Weights of a small CTC audio transcriber.
Training: soap at rate 0.0011, 1600 steps, batches of 64.
Rows from block 3, named by matrix and row number. Each number is 500 + 50 x the weight over its row's rms, rounded and kept within 0 to 999. All counts start at 0. Numbers have three digits each. After the name is the row's rms in percent of the matrix's.
# pw2: conv module project (model.blocks.3.conv.pw2.weight, 160x160), inputs 80-159
pw2.0 093:461549512406489447463473526459450506538509435577455482538455565463595541503524400567429541562456536514489532485586508483526516492501541380522554576534433491550562419461467583449528486508498485393459448463451489458595476492444460466459551526
pw2.1 094:472542441503542563470381534425492417439523531541501495476591492413621447461532530439436453489617440560513458479467490420505518503510508562456483512480522483510510510483476497489445526550487576556459561595490503555450566543594521508449531567
pw2.2 109:462525499452481485573558456492592477542511528611533425476492422448451492492537453493516481484425347510443456503480464527488468501568559521460423584572464431581543582476485449443441618489472423519551541505492580508520676517415555446487609438
pw2.3 107:559571478513427534582483582538428581569463544531456494496511441428421597478523530496431553516446455489524463486530534521486452465496429472453539547483497458508519514444523653574597507442452523451385471497466518438593522497453518498485505500
pw2.4 097:500562487509616408458549449522564560499441489533521423451538527346492488482552548532394430455465546513437446465533579448430540540435505507493626532502513462436599534416504487532565499442457453516476567521520536463511454467467495516438468518
pw2.5 105:558544560549557498508543565512497609600514457461584395506453508511478508529454511485526412431623460446503579537511479400535400510552567504528464501525504491477538532544464479566479444572470467539422394446461499499514331418499571523534586472
pw2.6 101:442536511500443505553418536555366372429491587594452427409438394503571537471540464420464486531444462483532538560440502536450535552454500544408495500516496464542558490466468482505530538576425449520580486510546490573415465403514436458525601456
pw2.7 093:517541568477373479550518587472560534474554499510535416504476535596474597453563545449524559480466469556575487555532511612623468494518534494430441413490552391475580440452478527519456387532499487528523555460585537553490467450555561544488521503
pw2.8 091:455489468498524452509388587498534480400552439556450494423459521440512504502547525568566577509575406469564502455553490486516425486535457603556531571447565522490494573522433544575510480554581437577491494534507506568581523520526447487533432535
pw2.9 097:598509456421562445551518465442510535473474560437597526527492520519457471563431514480450500443520529464437515481533481484430507475442456552518547450465403555389553441544510533575551550489491457521474495519523449488475414514533433555444445593
pw2.10 099:535439504543506599471528576484372530451549425491563481465549422527506457568499519487457509431537526455520483528505459447568472519478450566584495537466461596409385487483518459465536538526535488525568470492490424413583509501458532505493567482
pw2.11 104:467431483398632471519485584521450502495518465485510465525481525452406523535471475566451537563510509519496495454484441464478565514434428549493479459418450500490539486473589544514557480526415470537489448474516540532534518530544427363493537436
pw2.12 097:524542454546504437524535465532590461548515436432553444491508494561514485495609452436442445462469489514489528509502602467579453525481484621412514549595471459490546441422481451491536478549452525477483500441506561464409455469545544553471584545
pw2.13 095:502527485579528534596496474539412648409534593503492481492527531451487540442535534601476521496543529533405508479460531491485540493454530556466481559536536489506523443465468525430557540456485503465559464563505509512416548474484438505559453480
pw2.14 100:401518462496506477494447536475638476452541464492498531437458500520527514492472571484504446519538657403532480491487493425459457565570520501493542596562534484385436582492498567606467525481512463469521437569454553497509549566577496516499443535
pw2.15 097:524521410412458498515538476560480447542478556498539537443494492505521485558518426507480597491550481480480445546562454518510534564527510498472450443435502426483424440505593531411464516453480489383596538507477390470518488533491530542532428469
pw2.16 106:547422523540505505425445467479445529462516536448501489450510501558507478478520478505441453530433471386522482506485480527554482534569555554514558445495539524487495565481495554567600344474456456525491402528490488560454419589458519562589544544
pw2.17 092:482487544458548609482512485460491472466434477514467450495528391479568484478517526504420517602445506497417466509489541534498493394511480524489475480432574477498444403487525532550538403533535527424439701520458474505508478477452471471465557397
pw2.18 098:469461458540539526597423508556573446488556492501501510531404453517555580527493462515480516482553507502483411553462455521446464518442482533517520554513558506438421429492502518573480524511478544570604570607485509515576678518555454443474446483
pw2.19 092:391485434455450559482539484507512480579512572607526541455539513551527596504512469484435550512464412505570537486501449479494543437475468431498569448454500420642454464484530459620563456570473532480475507580482522535522469501479504426498443569
pw2.20 096:389558470469555398530517612427480402425515504491447443548459589499489517496534471535584456542522465495495445552606466500463500522465515576505604418478505470500578545460550491563516466532421549511545479538458480464529515438522448413536526536
pw2.21 097:518560500452537616503518520506486401526513490457547391536526542476474467457422510481477461505559377526448486464485501456584598471474524607429474518553522558519535491424497407448574519516532478515572538492467494561508597513510555540512415393
pw2.22 099:584528522555455538570504517589533608532455524485450453535469517452536500530494514467487470400570532568464594451513517409452520516508507611410489527485465569421561496444430497493490491468507409491556439556514476510487482536451460487554448583
pw2.23 092:368525405532484524457434445491539573551539597539511479449530510495522534473515498539547438555505513491444508547562523431466553485537592445481528575441494453512472543493460422473537488587496450470478509510500602471478498576552474515488467467
pw2.24 098:492547444560537501497461517509414488519572508435444618548490549497507555498465499527514522591543537404507508525494378464549518457449480561469476543390478561346422452483470601476450543532513538619490529463405452488488521461444451529523523559
pw2.25 098:394574524627522527561564530468466543499494483524457420455525468509531467509545589564524414394539442507491469447451499417513489542485461620480444439577530553464515455475493479428578504464424527504375514562612430584455532601464494473494555484
pw2.26 095:499454475570546537438479493475495409511437569473544507529547487575517445468454461528564503408548513512539541459544541391532509618551400511594454571401480505572407513482525528635533458557492573534532454478502521521480499483514538536466529542
pw2.27 100:500515492479637487466488544485400471580495437460465533543551453490448527501452531506461616497444595554491481525551471512464465450499500502464407493466457518491423461467499428481531628557420486558450524483501454510519519478513562536473507500
pw2.28 094:412587504427514526484584422489606479606458495504455483517516514531544397574539434498483503474467544545485509514531548432431472491511457512528508578543496557529507475520462555475438495548518519551540533479566564435515539589449467425432382519
pw2.29 101:455504539474509434457564543516472521451533449549435458553467474562535472549480512557574389419485406492540489537433562491503539492473469552545564544560499492554534515483569422534512458480513537433477517642514494398503380558555339431473503524
pw2.30 093:495428478560478538551432544559494554537462483448498598479452600426485567504493569533438557523454495507527523513477564583512460467492446482430395498445476463430556525492554425461469451528540521454378527583465537545574326547574444457538376545
pw2.31 100:467491527495482487503487556462507579444522564591527502562482533566530445467476496572497478424530560538554520467436519400464555533552596457503563549510421518540534561465530628501554462446490532472558385367511407439471428545493487515502579533
pw2.32 103:473537558548452434518506407495483434525503581474408455521466550557510516464530467463508531480581415487550429547508608545629529485494479555544446461484508387555552498571545558540488499483510567556488344476427466622553472530524554518521517509
pw2.33 113:528490524493552468523583520526543598660522487554455448587571601559471549560518540552476484482477491502466447388530420506519419558499494463556466553497495464534526472475443535525477416446508473428469496466524466481621381615430524542522458485
pw2.34 102:508618528404462409486560585470446456524478533510457471497460469480514457497501479468484578526523331499521479490498508464564562464469593465462602404570553563456562466456585425481500392511565554480459519547471578480454508541506507543512561505
pw2.35 101:486610507431499548500526491533552481481531544432584556498393593496512532448510524533462484557433410479611523576562530528501553532504472541475378485527497449494532457483486489430575494560459463474477465394453466484496590394471469495425537527
pw2.36 100:468513510390491453484477534467516485520458569514606481526485469462545548449557519472566476539445489532519471522467503504548448575527447463519515623514484510467426463472441544377436555523470485501500517448538494523508492552420503493499486501
pw2.37 109:622490473575454468537519419522464487478462541425434527563473476531512427445552462578505509530475701433535520551479598572542461486510546515497552541511514532447344517524457520395479514468441531467515467502449523566442549491542547498554557550
pw2.38 104:550434519548493451490500572548465541553447523538440484512465458505472458465481467498470557579490605492548575507540527382462566419554516448604489603476573545557427525464611452412499497502514457544548453490541417462492541421468568445525487534
pw2.39 094:481389473606542453531491535565500495573449461520514496523486557448539525479502433557472588544578555438450517495505436503527462495554557398565555522508490509465545457523580563488480508516474511531484489539533485527485453687494417528524472536
pw2.40 104:570514569445560455474478471505434411508487493522479500455406532480502390499538550468555455544486562487469547473504562531545565528501565480467564474451463537483381502548531448551545424474540486638545580528550412482459496478525420491546428474
pw2.41 090:495502564549573494446358478513432402507477430483500430498479499428545585507452478447491574534471493471425448460499443498575430479536448547510554520536471511515471517455485528489479545429536560564611583533480488495564531467418419556532462576
pw2.42 100:683413538482504550492578447432524450439579553430572452474511447533591527500476412503517574516613560499436510549516499473502450521545496511437390452537489516424474536506505445422500596486468454409557544508468488458511555453417474430475468489
pw2.43 104:512473543502416503468537515540418392484560456509486451519457482496462519521561563537433515397457692414419534496529467452509490559510498495490531523487509560461410480507459484544544581453496535518610373571571483551548566445489528455454452391
pw2.44 099:490498427595552468538529589512359517569532563603418461437545546485462500536550568453550462453510475551502644547505489408559496482520471471540512536428511532574487455492609549420517569481544451571499448523534407538499549474568516513537540473
pw2.45 098:466592517468562601563588562418572554520500411511490457480608455500444541591519486519431532456520494454533516521571495519518474540535452465503520490533567533471620445469413452540592537502535492520503598514442551449599448457536553529437496495
pw2.46 105:547503554505442406501559418505495451545511506548539540473495506504566555555575484471504508501484482478435497542523468470515564520532563412385507556448492486439537466469515501547556421494451463446400497417552441543541427501418443484538542467
pw2.47 112:565573498604483542528419469505477450560528518532439417507499490572586567578506480476488412522506534534490460480515553506538482463489569466470549524461517638515411459443531548508496505496518547544481590558544487417547491504525480496555450455
pw2.48 100:430478509458562459410502567602450525508454496474500520442508513394470509541468572470487443525434463501532480489478528513516578461485486509439499454530541540587483529520526525564485377512496484586425464540567492447512410537466458520454410484
pw2.49 098:484620468490461472591456435553468582505488486550481564459603488516482513528433503469427442410482354455403518539471471487486463487493554501548575474550540479520668476438486530434452506449577439498601547520444588504462618532471578500503562509
pw2.50 091:460489477445451452479521504540563559509479462470538627428486539500575473525466442468503517493560460501373585552544476550458502533446463544483502482473514483429491552641537389449558578532582452543488403502427459527418557501552468498482454508
pw2.51 099:452526557569479567504553439448527504449462530537603495444579354606443512465469459526532419461607561540383536480512572527461494568504461553616529489564479498483559545511522471584481561498462520537485439462521541549555528533535582480488455459
pw2.52 101:426487541403606545553559463500434359463534488458522488546540428461442465484478517477452496617444470497491512411463530491516460492493496512526527542467492539456391403541394499463449544424436506570593567523545516544506533515408503469443458455
pw2.53 105:495499578530469458416530525515522586470509477466526454489546442427485510504473492470420421476529454551397469482547569518428535459536472463489538393536530503404513566465459547583468541565506487496432382555494499503595474624604540457471441512
pw2.54 095:475436563553434513431548499481577531546422641491516479546522551564500461497519511513446409547524450532466484499505575608491452591542473494452569543557565541513477551519448474478513369536554522559586535392505388460487472503496511466512522495
pw2.55 096:520453513504538530432500519551431508577548494427516520508447504492509436590492461519491478428483517543518503451564492502493475484550493536590513451503491480522325541518527379516548456433450463507528529473557521457524496485507417486519476590
pw2.56 101:507561459444524593527418439542460434494549550503560497483563529507552553537612474442507497533560464544503487546491560548463472429537490458507538400438489457518446465503488468458421516548571496594447531471528435429565415395487491579430484470
pw2.57 097:398508410517469490462420524580390458486538488460510485557563405484548536469512395558476512588474498488577573507485455535473429546518546535477436469485505473415403538418487583438449541414525528398443638429468505481505491432416542476530483486
pw2.58 097:532545483495594351436503475476496403538518525518621479502580466490592506461531411473482520509560554461526471495434483456481595446563513507533488455496516493453467552588564446455539560596506582507525550561556418476519561468576477520475385535
pw2.59 094:573525560489625481592443518521483440405436424546469506475536426556485560480478532470506435481499501562501524492518457526482486480425505562497545432511477621489485497570490482494496468554442526540526606508447481420506423477465556450564564497
pw2.60 103:497534485564468622513560557546458504502420434525487491596499568562520466460552456538512536437493487525540471497483502528540487541459420603509536534472527525515505570457533471407480564537551540528526459524471408495492520409552586490526615565
pw2.61 096:499608490473577555436533419389458493548529372520494483478522479607467511471534428500461557591495454442453476574527423576523485526482460445523472519529534533434498480488405533541467485475500474516485487573463545501451459537413553576447488482
pw2.62 110:477505575438525483575554498407430544498487434577506466474455427508475414499574508550552405464496543543467504533566554529494419432415533532481544621566487439387419468467545470461452614478437488559526465558531433398495580565447558425429500524
pw2.63 100:524445489404453492456621510494567435617540525433619488557566484629563455561462431412448447548417537504553456452560478513466436562404443509537460554432448643533484486499540551457504465486472564589562576547461477544549527526471574435472419482
pw2.64 102:577415462505523510456451472431462373430468532520346473507475528570555480486530547491520523502528540521548504506543488476486545515498460534410395518459501590586484437499517525413439545457466458547520610442494516549457586492564424488517471492
pw2.65 106:495455529479549563465534461552567524579513471483492433475558500492556531555445465453487472607481448523576493419512445554461468510469518543523558453483434488453557474483522466464517444541443485350466534583467515508446461583619526455460490444
pw2.66 102:446534505531445408453532452540537472507500551408549514403516495507555437461433515410534471512553586437466514493487451401490552564451514543467458594568501442489583456538477548422541519452507512531527481507574571526486639409467519510404439587
pw2.67 099:543544501579424442461559423570490554477490474465477558426547573497523412522509527521454505455440554503487555461501529492452515579501396499542449430530501463492554541492534524508490529541506483575563479379519431478591400495508511491537491494
pw2.68 104:440555423416503565568586433562455528578445524516444465509511476600546536513498488429479554522542487416575484469505585557561447449421437482475394537460558513524492479452500464467507532557481561468567488456595498537537495441538486552546510472
pw2.69 103:528537424570549468563541492597647451644509542484471522489537556478471500444433437486494517593514578458511532537460455562530509433572464579494514472479516448561534481504443545510569489502437501397498590410433518472618571496540454482416480513
pw2.70 097:511433508533452445431508510454583422403457540517542472430533586391391558422497557439523467489515542499511535557522518450465494525493587564421481547543475541550450522605467421600493477534487440603465482481523480533419435500571500537495477486
pw2.71 099:493481521460465403497541495568568486433473473456512540497534418595509513501546510538540467444500643556462459516540487536464474527512489549467523447446471493522490439447556534597523552523486483574432541501525505534425489486562462473412434544
pw2.72 099:496515391457530451477489517612578594590441446478510564541559454522535492467524530477523469459569504476582564524418534490467498448519445516449449499467448519522396514528569476603539454423589533487470412423390457525417491478507474532473529510
pw2.73 104:504579512610554529438528478528476526517457515446575539446531564462498567556533465578520495412494408492436525477461487572485484468437504499512467450471551534565658504505490458614558476523532567555462499509444492469527533422526470526463457488
pw2.74 102:513561473406466562479639465509520467450507463521509517489560493433513567493495396503521521469532527494489474461462520487468543540500455447508514583489555520506502511557532425504436539505468479496528362412479381555530586382491576478472545456
pw2.75 098:540429412488547492432537415509492583487501538509523486514505587406494467521422430468429498568492484462394545418490481504463494481531507494517366493473486496499552497509535518386568506513406538460491570508461472483466575495502490539492493505
pw2.76 093:404500543473552611501595501459593539586515440537489495533574400530536551555541448521473508565539503575457473535508488442461536470573484447462440571474501540446507437597465581460470482404470435505427613479460492552482445514427559471506469522
pw2.77 103:528519445380410434576449527543527402454488504447531460537423566466523567486471583439516531382445535439526488457486444523433421444473489502515538463491512517508590446476472473459397577431495514487566536491442426567419664487464519479538554451
pw2.78 098:536468453516471393449483370502540621540470559519552530518463483471434502600461476527483525441558498545464485466585455413448450502457549418514479509552485375438472400532512458496436572515513458528555453578549438474445353538483457606437372515
pw2.79 100:425411454559516492430537478559493595537443446474469459569468517513526531467450398474564523499609532499560532473543488539519603491503534529416488592527546529568497454572444476482550446447559490500572447507549564500425543406445487594520460509
pw2.80 094:471471452494491481468444451591443500512543449475442515496504533473554499495517543528510518543531510530449441519465564479464409485489511570545453466537564350636511479445465450458495479506436457471421454449504486471554446553543550421467499555
pw2.81 094:580540546494429575451495555553486573458492620486532405432576418418521482436542544456483464502509384505591522562516552504490565548468472459489559514547388475518567442442556439453530542600481418558461452413475503466528491457533443503519440481
pw2.82 096:476500466504613526502463442467579518376477470537535536524550436481419540458506553499468435432575522450477521505430450577492514523529430538568434479474485383453481491565472444541512476532461515488460498412449448487465474529540533464527542371
pw2.83 092:516465507452422443373516520553462633482536473520517447495479632537442533472417538455411492546461496434445531464482443517487461455550602499526517575593484521593496494464471458446507545544472458453533427454533490559463562462590468486473426484
pw2.84 096:562462452612644513420476539555510479541518392506437437457452491524471488564525540454530519506440473479531595563439442481408538472453531456504445527558553569552492573481528424484506523457537480518486501439380490522463468388495484524591496518
pw2.85 102:498605561564419485513451543568535560471497552566398529445540533433470499482515545449523526431487463514549548538526520619434472497535510493471512428555474587466583546491424537413580518601489462509522412508510414467451571472502538486473528557
pw2.86 117:555520533524472515514477515510468466514502516491531562499463331580485474527518503473515516455500513523535459479496432443497524579502456496462424468570431560401372419548562418631462435517471551473440528523555560485556455485420439489487548510
pw2.87 093:516513520474428528575469455510634546446439534462478586425565470526511540548578439526459449458549411555415499516421521479592529527498418485549488497574441498484443459502585419486529525538549574552428411472568584550531473404446418566501470457
pw2.88 091:512482394603374439508464474449550515578462500524480497454495408535501617534443496554456513501561631535596555472499495502488495459489532476411519507430519461475472542521521540456487526486476512563549485446533488453501423598566363477413529550
pw2.89 095:453513535546541494532427386472499448494513500453469448547583486425571513516550428447449548532509434462432475431536496480502513470502537562546588537533509568504492540568447472512487453488511512558486525581532498514525563536593566503463514440
pw2.90 086:449458439508399460431533467513492410505469486528474463514490563501540625498514576486498564613534458573485492468442615485482501565496527545418435404468520445487581581514496487466500379483523529488497535506445488542579461509522479473483443475
pw2.91 088:397428532524540496571526439535546533382478445477515506453428521426437477517516549536603456559469424493491498489470551514432530515488538417534568530529502559496480424482470495628528498476514530593522508562464588537613571542542410456488521550
pw2.92 106:421492526599534566369373471545517402465439413378525539396568538580552562496542493487537549512472494499506459498560385590429554479506590481530525474456509464541498509530539428551527459544439554469605511526496434565503438461475612449490474526
pw2.93 093:567512450535559456586470513481533540485507648499459538550457490404510484381419418550469505442506455453512479470471528521573509483519457423492487413462499526516646530475465540539532525495486581462482514454506470495516374493458452578523479567
pw2.94 111:388494523506407587478574486560514496502508499527496467457502462349481489516492458506492500581507560488480492493506586445449453510511508596495461445499544615574532492401548424546525551509468472526518478381501532483566530547445451543481553485
pw2.95 113:490487541419518511468574508497518528494461447529562576527496529523531456545514428474442497542492539473481452417522471542468546539534492493530605451505481450446531498470504554565481358451496483471516468427383412483490437666526451465469586578
pw2.96 103:526543502393543481569470429519409476421507471496460523465527556533449455503521615539413447496516517499465535564508546546521516501395430504482362482525500400474563518472538546504525526464474475486560442468362449503496655446503417478523487547
pw2.97 105:557497501480475464541445489484443583440462566559497507446471503440405532490479557529468562427429409410469495437493507507524490506515511517509513413425487469498643455539545554424560425431481527427548445548433444548399505496514463514470558422
pw2.98 093:629462544596525492499511460442497400435503538479516519515470540550583598478491394462496579511536550502428489527523484468555435525562480578535405502556544490453491464474600511509420543500456554483497556493538448516558555538429456443569540446
pw2.99 107:534493531536519496459588530470441481592459527422481454478534481540494438502510402544531529644587688465530547471552533474461451511530475485441487528521448522457502490533536510455506565527535505466488523531483512475501436595417515513549428522
pw2.100 090:426455500516563573508537468434454446507472531545558486487511423523412394485479567534525422586554472553430510470475517498511552491492564504411504529560512550540390506476401478451436449500449539416387466442455591474517521559494449565566530481
pw2.101 097:477499569532448565533574562435455531534556497554410462513546578447477496533419503569454558383456570520612551521514443474582552450423467507566510564452530532479518555487568514426458484477443446523515443500566421491487410485543474529478536522
pw2.102 095:465462437569560552512530576454490474522524491514417511539540493431477520471479476444536427506460392467585538533565585520462489595463525482469454442552433385461448541414498457445458536572552496535466654415538548443508531448458473532512555479
pw2.103 107:500461552566521535441585521506540426561598373473467442451529446473505546524483561507503550514525403473480548472468481464523503489499486615549421376486562455462424570471407465580529573491460516494502581486461524529553450522462410449471593489
pw2.104 097:470600540488623537456556488411435506490450470511482507497479353498510509458444541510532567578557484523521503467455462527506501528478541512527585476440519516495374447506410397585508503540470542474392504555458456552495447451563527569517579468
pw2.105 102:544582465546492568448476438463439438517457505459506471515561481478457405464472460463479538548515616457587466427515448618485514502487519529489643463459486499337410519518460463467439541479494457555500590480512431535430536442465568508548432410
pw2.106 097:490528410523439450491530549540460502554418444416478459491562602410636427582491588510499573449396542595547518534493536485499532507515489550521466458460552518489541463471451529456547529546521541503452446530528503483432502371554571479505516455
pw2.107 102:591503547386368571455533504482407478468473526472394592538511404507526480608540404521472508423593565540480511550542606515524566501450515534546474551454449582487536529534554568538464530493569515412495481555527435510513529445442530443537503419
pw2.108 096:622431521434423467427436550519485437446458634440548548468553493524513541458520541441529533459494553518552602429468542497494461452561492516532565551455513437470551462576559465472577486473513455592530525521520524519471509383581561485495541486
pw2.109 101:494512461498488583419457530510424541536478513580441535485570493536527516473522488507472473478497438526499519463475554490472460556447527550419457452481552521557499509550550424403476534479540503436486566530428389489502553459499568564525516536
pw2.110 098:484460477576557405461506474462559415616506582502576497437428453544519517524550458503532494435515624456430564555551509536535475510469470589478552489530548485505457509500467539565417564469538510457563491455532444530506573452512526515490592587
pw2.111 100:516486533499503444530519523556511481510524507570413463459503399515500568502573532539527437424467574506606460573530473467542518461470471512517418565506417582538581507495575544614441557531538495501520396518458498559503534565478455575480538510
pw2.112 110:456491386442474461519453543435480555390521549556490572474416474464499483555562518486474468468478672476531500504485506599530454500449424485573520465476480447409402475491526497463522551571493523496455468415444557460541499460462431560486554540
pw2.113 093:482579446609525541553450474572544538487503560511576555585481484542506514480570468435596487466465595467639452482565526492408422478479464507548583508503470542449548477452520549552481539572467461472530485453453467510494436472499458553522449524
pw2.114 106:562501470483538528603591466418504484442469486480406494466469516571568486474502433567404439541470512510510553530451500449462528529507545447518546466535445524430477472516505585514513437472352512568413396493501513504502526558414541517558511529
pw2.115 108:619425493588490515503518548418498519497511536515549508536543555555540574497432578503538518500561441502508560437513509581547379526565538574456465459525541521494631425529433652434507454440549466377432476561495474483576489569472593447560587491
pw2.116 101:438454535586588553481555441493457491501493501531471541477512450506444590469438483465550454539498369468539543465525459536471486472510421487489556480523433484442502445436494409535496413627436468542404533495498534561574396464459443538532447543
pw2.117 097:481502439559623500543500513511517504561528581551477566494542500422467555552537416575502552639557501525431507477488467522430540467503635483487504580526491475555477475504473420378494538486512532477535419601554466476479395379456497526472444433
pw2.118 101:479562412518415453527475513412440484513464553446437474472566470530593514585511497470468528495519569434544476546556494499534507545484559506493436524414478511428530468531595498497536596501569399434469493511478348488528473466501514559491520503
pw2.119 106:520524511480451541542483600536432647504509448468533443530486468621486455468565485525508460506528625488524519400498549536426489515445435470376435549527447578464484418463438516502559449487535517449503346460548436447536500499437557504482466489
pw2.120 110:492471474632431510547472532507529454466462391481449547491495393426543560486530501526516379535484540513501479540484587452481469489454505574541498516437512454553488472459466448428510610500415419544503596510549530566593561509453511499494513520
pw2.121 092:525505436478569472519427462524539549455519411557462569428502486497410392431544506467438499521464501503486502530455458519490426427489381525430391507548499446513534546516577431535524553478502547428463528456510530506587481507585464423444461494
pw2.122 114:546542500488598452536557466392533460556545415519466526547448532640542429524573546466461495508477508451531497510467467473531452513456456467490540480507457571421529486452482617528564465568466520422482629481545437515527534532555486550501559516
pw2.123 097:458556588486449491445505419454526488577484498472565403500573488596553513549453569468528504565461511459579427548466523485538429496541499508415512414456464489533553479470581405553486447507411571573515620541465515513437502445542434492487625498
pw2.124 104:434521489540433428430514526485532479420506519414519471474482502528414543535438519558484512453518603544458503451495501430437610493455557569499482489470527434606450535541454400537503511551501510452502436452454499603481530446580498480529524482
pw2.125 104:625447428527379480573491574409521534553483539431464461574476501434491535521398495485485482460467514473573499461492471489509488458491471480522493497518504520428614482384576442367504508578491513498397530519539470560571453563467537541477459515
pw2.126 109:513490415516475472498399536570447372469443489514556560564488461465484498463466582481527478482570511509560549439493485514541470567544484571535560489489579379560641515487512454526510532461585555417552495550538586514530564503526462516547574465
pw2.127 097:430585580481538495489511518556405598559510530493532553554515501412450520478516530570505492545497396548468559472411423520518470488534531478483430409446510498522589445515510517490570415534536484484397472574492484541456395581514483555553407445
pw2.128 099:500547481459482560491472540449551511563497621521573473472487409395469530548437544532544524494525545483529449401585532543481523466476503564624521498542510453428499542545534424599432521534485586480557483495580433590605415463505535500471484500
pw2.129 108:439376473613505448457471483512451440433485529489443468484491633475454458524495445476450489605527438529531519419524572602458538550493497491516496413510468565642511555450515542465572509475435537469639536467472449508563526379532442429423390452
pw2.130 103:514437593519453538524460492496409400443445525501606497553464476459465486516426479513489499528524508486461560483464518531560513475544498615540366416520570569519446545516476403529476472558475529366469501481506507497498444466430441496541586451
pw2.131 105:484565537429493511517450531548539422511492474448602472493568559448465488505422584512570511551440462508589468453503492505476421477570588545448514400587523480557474461521513541420461472481429536504577575504533546446470565451428495526490479510
pw2.132 095:449548516517527410498531426413410386479525552473431462501536460418442544534564462525439427497551307438433478525470503542479522485550512525501466482533528486511493490500496395453555422530485509510492513629469570542516593476458548523494482450
pw2.133 102:577561536554484534553575497491460509542516498575483510472414472544532492541488499591563430493477582534569564494485445443540513489473521522426585536531499536502475421479518495492470541431412551357487570568486530489525505551389354587500504561
pw2.134 103:553513515462480467483446533493502555532440508471492485455466408426572495529505426510504458476496402501498505531595463443556486472529389458573509495432426564511540445514540498549518490547493560612401575473576503493454396555502505529542521436
pw2.135 094:468487511530470476569536528530406466490479470556476488515612540485453510438545588519438459505454405461465480476506559500413594536510434473480562411539467388563540449443494557551600487580514533529516481426559542555444482416572530456491456421
pw2.136 100:521483573490401593445384533497532534530526589498544409525467579516499451485550440504442524469469506488563454502453412544492523443451559480486548550610488489476429471542554472465534491554479531471390499516484514507512403507533419441488457479
pw2.137 107:538478572470403549447466504530471390395511391442542442418502641457510477605472491528537454443497568440477528480464543498483595538516530429481422460557543559548498451467471520480467556477562478507579501610542469505451490398567550514488398527
pw2.138 103:588584506636458522441517487542497504430446482499552477557482495595585527449550399533450428518533477540550538560433467498475492473556533482591533458512481605483423527466579498542525425606486513503534505520517547450418475434507529451495514408
pw2.139 092:514554482570542468526597551515533347559481482514494435524526530447505438493514563519468509576441594541531451512533555563511600502450510543465555439536445448563496492478566470519481526498433457471553493437468498426500544623472454477408511556
pw2.140 100:610504504458530541413539417508502461457475509463487417549417475481515500535433516423463456442498416525463498470512346420519460498555530542539485526549496557460484518490527375446464535556595449426496489423504568517460423411501439503527496504
pw2.141 109:422528410491521487499515542483510417502474513475538542406498392462485579428503441494481494522468503456493435529544521500446558515534441557444513480488505423506561495485584552472515558486470577441485530500557495534570583625454521510536424586
pw2.142 102:523460481626462514471543562537512612526455501506495476443445520424450449466449436478486492543456642504542579484589508465485464511530522569525492528436452522437425545532593554595460500460529485501513453467444541454554494515420456467519461437
pw2.143 099:480526520442492575482498419577548613468471472529457474433422451463538533510541548502541576465506535445453473555550432552495532507426543483432370460427485601473425445500504389518557513586550476429446503419453535425483406425529497521482475536
pw2.144 100:433550511529428443515549356545449553557430562546410494437543497573477474443500407528455417475529543516417548430440530426463456447475563523435500582439442476502516502481570467515483505497450481457436379423452473500520624566434505553505463477
pw2.145 101:516529518570387579506524524528420506579541380532434502559487434543498431559506536508478464591530514508612518538491427513460502444484562546440518544553503553508472466563472510406545506393473546528464398467504465505371537452537444557495456431
pw2.146 101:444490531555411597429536466474468423418511456475460543523519422462489399466505538491517427541452348520534552461503576538450536475458573502575560423465524560572461495525467374541495550510495532459493485496546553474506552487438490522515515531
pw2.147 098:507516476476547580499441484513545501508512476517631431546570570594505564496504496502558494500460364452542481455477455481534432488534500527533566505535549382537537457542536603426517480513520536429479499482537445518474493461473487527577351551
pw2.148 098:476620578515594532518441562475482503391531513567456500519581551432507469385515539468490523468464484474509501495481511555473472445463460591506477492604442515481601557496492386441526528514496490551413480522573496619513416303441539493481542474
pw2.149 097:550515413575603539477596553533576470435437565514478550550513495446503482524535424565485430530489498562454527455545561477476559494478535475535520533521519549472499483456557423541508506513549550467565514591564453492601500608507561487523429545
pw2.150 092:496466451538439478526458496509558469416540556440466447482575561479486447463446476572528601558504541475452438482597532445529492582476508417521515605558537415505569467535447513469507579547489535364490468520520521562505537428607445493463431546
pw2.151 096:491490550498525619470572516507555469463552530522538505473442498406486504443477455507474463532470472473476516464529543508549468589566496529506471419599542491475609480525549509542565535561411453488487478430516603487522508606467557483503484478
pw2.152 101:463585445458534437516472503528504567603407537459523451490587582529442489563501476469518455445441400505598505582505502429474440571491489437528557629557538447472397454489501545543471511513539512521399559454521512538486402439442502430498485444
pw2.153 099:392536479506506528430492453477563624552538447496437511547471510497512480540516509545508514586497429486583465448454522484502456515578402448457601477544440471473499518557523588569504478557538495585513563544505605465450464545547570535506425563
pw2.154 102:423403511496452545563601483443524404432497482393578441567504532480437510524467508537471545418491545434472540506425468458495490533528537463482457433570534519503465478533497630534548496434485498530615498531505503443473617516439539470524485471
pw2.155 112:532459492546523418377392499566447504481487526494471499537510515584557516530524402462475531517450648447573474611480524564457410491457400526533529479416469529406383449530434488514484435426476509537452478529474449509413460457510545463493425480
pw2.156 099:406458498417463501417463476526462428566530462481522565517536549410457473436490509503531457478556503482452578619572454461456516457539460484499527487554441445496440487497511418544398538491505460602490394531551462489543652556489448483398429528
pw2.157 082:533423492428588514462470556561529483556458431468577580443451515436450464521471467506444526516429519562490521497410571470454465405478424494513411572563514493463442470469496540506444375528551524540529556496452559510562522418536428531490578431
pw2.158 104:538431475472520476505570548599521596533553440399566516508550511476526500580469496547486477599477567396405411506383425468460498494531537472498529583516469549600530490498516598486488393502484461360539443462461513498472470494529515476532515468
pw2.159 103:491432472378552556473455472520430482420483543474543514432491551526401502530486591506509576504475458565465496485468422481466483472526556532496528427496562439601454489593539405547491476461511444428531439490570463576511513561438485480543420531